A small multi-label image tagger, trained from scratch.
Training: normuon at rate 0.0043, 10500 steps, batches of 64.
Rows from block 3 of a small multi-label image tagger, named by matrix and row number. Rows with one number belong to one channel. Each number is 200 + 20 x the weight over its row's rms, rounded and kept within 0 to 999. All counts start at 0.
After each channel's rows are labels from the 100 images, of 14976, where the channel reaches its highest value: "colour at peak" is the nearest of a few named colours to the mean colour under the peak; "responds to" is what is common among them. Only what is clearly more common there than usual is listed. The data: pen-drawn characters of a made-up script with 800 signs. In brackets: how many of the 100.
# convs0: first 3x3 conv (model.blocks.3.convs.0.weight, 112x112x3x3, each kernel summed), inputs 0-111
# convs1: second 3x3 conv (model.blocks.3.convs.1.weight, 112x112x3x3, transposed, each kernel summed), outputs 0-111

convs0.15,179,190,191,197,226,173,175,134,177,169,196,197,222,187,195,191,200,173,165,204,214,178,209,215,194,178,200,243,188,199,171,160,198,185,204,156,168,172,207,181,201,243,201,190,195,187,208,204,197,198,219,181,178,209,158,212,190,217,197,179,193,205,174,202,183,188,196,178,174,202,192,211,210,166,225,175,228,224,219,203,239,219,187,174,187,209,191,192,173,181,207,183,214,193,195,174,196,216,196,201,170,196,197,171,198,182,189,203,209,229,231,189
convs1.15,194,177,206,229,178,160,223,170,183,218,200,188,221,191,194,178,208,179,227,204,214,168,197,177,206,199,229,193,173,218,229,213,227,157,209,184,199,219,206,236,193,258,206,199,201,218,209,181,170,205,178,222,238,213,208,182,204,203,172,191,193,198,211,201,187,186,224,217,204,207,213,212,181,184,186,180,165,182,193,174,209,213,174,178,215,209,209,211,205,198,176,217,201,178,190,236,224,237,200,217,197,219,143,200,208,184,203,188,208,194,186,156
colour at peak: grey (74)
responds to: thin pen (71)

convs0.96,218,201,203,211,176,171,199,210,185,194,176,195,157,186,220,204,180,204,217,217,173,218,212,186,162,197,197,216,178,202,217,180,217,200,191,201,234,207,194,180,210,208,151,200,214,212,179,187,186,172,197,205,190,219,164,238,192,196,188,221,270,194,229,224,213,242,180,202,198,178,188,241,185,190,192,177,199,172,195,195,204,180,214,200,193,228,190,192,210,205,172,197,183,211,183,229,203,200,212,154,173,222,221,190,189,223,215,236,203,195,222,214
convs1.96,266,204,189,192,212,190,218,211,191,168,223,175,214,173,186,209,158,216,224,216,205,209,185,194,203,200,210,219,186,193,212,219,236,213,167,185,218,204,191,224,171,207,212,172,201,157,181,217,198,188,180,182,184,178,197,213,210,226,186,232,165,220,190,201,229,192,185,209,155,186,211,169,209,202,190,220,223,225,206,176,209,186,182,177,205,193,190,225,191,200,181,222,173,193,209,207,210,190,167,216,205,195,211,178,169,174,181,172,218,225,228,229
colour at peak: black (70)
responds to: thin pen (97)

convs0.55,221,209,207,201,214,198,217,222,192,167,172,212,171,196,202,169,193,246,210,189,232,210,209,201,206,185,180,204,210,205,202,186,185,191,238,167,185,193,147,206,204,192,238,173,137,187,170,211,179,190,245,210,215,178,220,183,231,205,198,209,186,176,176,219,193,210,157,172,199,191,212,184,193,175,189,163,197,201,169,195,192,230,204,226,202,191,211,227,178,189,205,183,201,202,186,230,179,187,195,189,204,213,237,205,196,192,197,183,190,200,211,173
convs1.55,199,198,184,192,144,224,220,179,202,208,205,199,217,213,201,183,244,147,205,201,197,192,194,200,194,215,171,234,219,189,185,207,187,222,195,200,244,223,209,208,172,211,175,187,230,212,214,200,153,201,205,206,222,219,210,233,206,207,231,232,183,209,209,218,210,206,233,200,177,182,152,206,200,201,201,178,186,189,183,205,179,196,214,222,199,187,184,169,223,192,220,204,189,201,197,161,193,186,172,207,194,134,210,216,196,201,191,218,195,194,219,182
colour at peak: grey (58)
responds to: thin pen (77)

convs0.97,205,191,213,162,246,200,231,199,192,188,195,191,183,210,208,223,192,202,202,207,187,215,179,206,190,214,203,198,187,182,213,196,200,204,163,204,208,204,176,162,178,201,193,198,171,223,180,209,186,202,231,200,214,183,163,198,219,206,200,151,180,164,166,212,185,224,224,219,221,128,186,234,191,186,193,177,203,189,210,201,189,186,183,195,197,163,181,199,196,170,200,173,164,207,227,190,183,180,203,169,209,175,195,235,200,218,181,208,205,182,210,166
convs1.97,226,213,207,155,162,182,227,197,214,193,197,230,236,175,195,186,212,227,187,198,207,204,196,206,212,210,168,208,223,196,169,226,197,192,178,227,235,201,198,201,198,186,202,177,200,205,220,218,141,194,255,192,196,193,222,228,221,195,191,240,205,180,195,201,211,204,209,195,196,269,214,173,210,218,189,197,198,193,222,221,191,209,193,230,175,190,200,195,174,209,235,225,209,206,174,202,207,192,191,185,245,206,201,191,189,194,206,218,216,210,191,177
colour at peak: grey (79)
responds to: thin pen (77)

convs0.111,211,197,210,200,196,196,188,204,189,211,190,207,163,199,206,217,188,246,217,200,211,225,159,215,197,216,176,159,170,209,221,193,183,211,205,222,216,201,202,228,176,212,182,185,215,197,189,159,198,191,95,194,180,221,185,161,214,210,183,217,205,197,199,171,183,187,193,219,215,215,179,210,216,190,200,191,207,209,212,202,195,199,231,210,208,211,211,214,200,187,200,196,211,165,192,204,193,196,190,247,230,195,218,196,214,164,205,206,201,231,186,194
convs1.111,162,223,207,225,175,175,206,208,195,154,208,192,205,196,227,159,182,210,202,206,217,193,192,213,215,209,210,213,193,174,191,176,181,266,186,206,185,224,186,162,216,196,196,202,173,187,213,172,212,203,175,188,212,211,180,193,170,169,140,194,191,179,185,216,203,194,164,227,189,213,209,175,192,193,208,205,186,200,169,209,169,205,200,208,191,211,189,204,190,226,203,222,245,155,180,201,210,201,174,181,179,191,215,196,191,202,219,196,196,183,215,229
colour at peak: grey (52)
responds to: thick pen (71)

convs0.98,199,194,175,197,163,189,173,176,198,185,202,188,173,230,209,190,170,171,178,217,193,207,186,193,173,157,152,172,208,194,187,167,236,206,188,208,188,204,177,197,189,197,176,188,203,224,178,228,205,220,168,196,230,187,210,183,190,181,199,203,206,207,186,199,182,198,196,199,225,228,196,213,196,221,164,200,184,212,208,201,171,178,208,225,207,181,210,203,206,188,192,168,194,156,186,182,184,219,200,154,159,198,196,151,183,200,182,218,188,225,217,165
convs1.98,251,217,205,203,195,210,219,181,203,234,217,205,209,209,181,205,217,198,175,220,212,188,229,199,165,227,164,196,198,204,205,218,214,159,210,215,152,214,200,215,193,193,221,195,192,210,166,178,185,208,225,209,213,228,198,212,234,194,219,227,238,205,223,229,227,205,192,198,199,247,206,222,162,181,217,192,203,205,195,175,164,221,200,175,196,192,202,234,188,203,216,198,188,247,221,211,207,160,195,201,213,184,215,197,201,230,210,224,183,177,187,201
colour at peak: grey (91)
responds to: thin pen (93)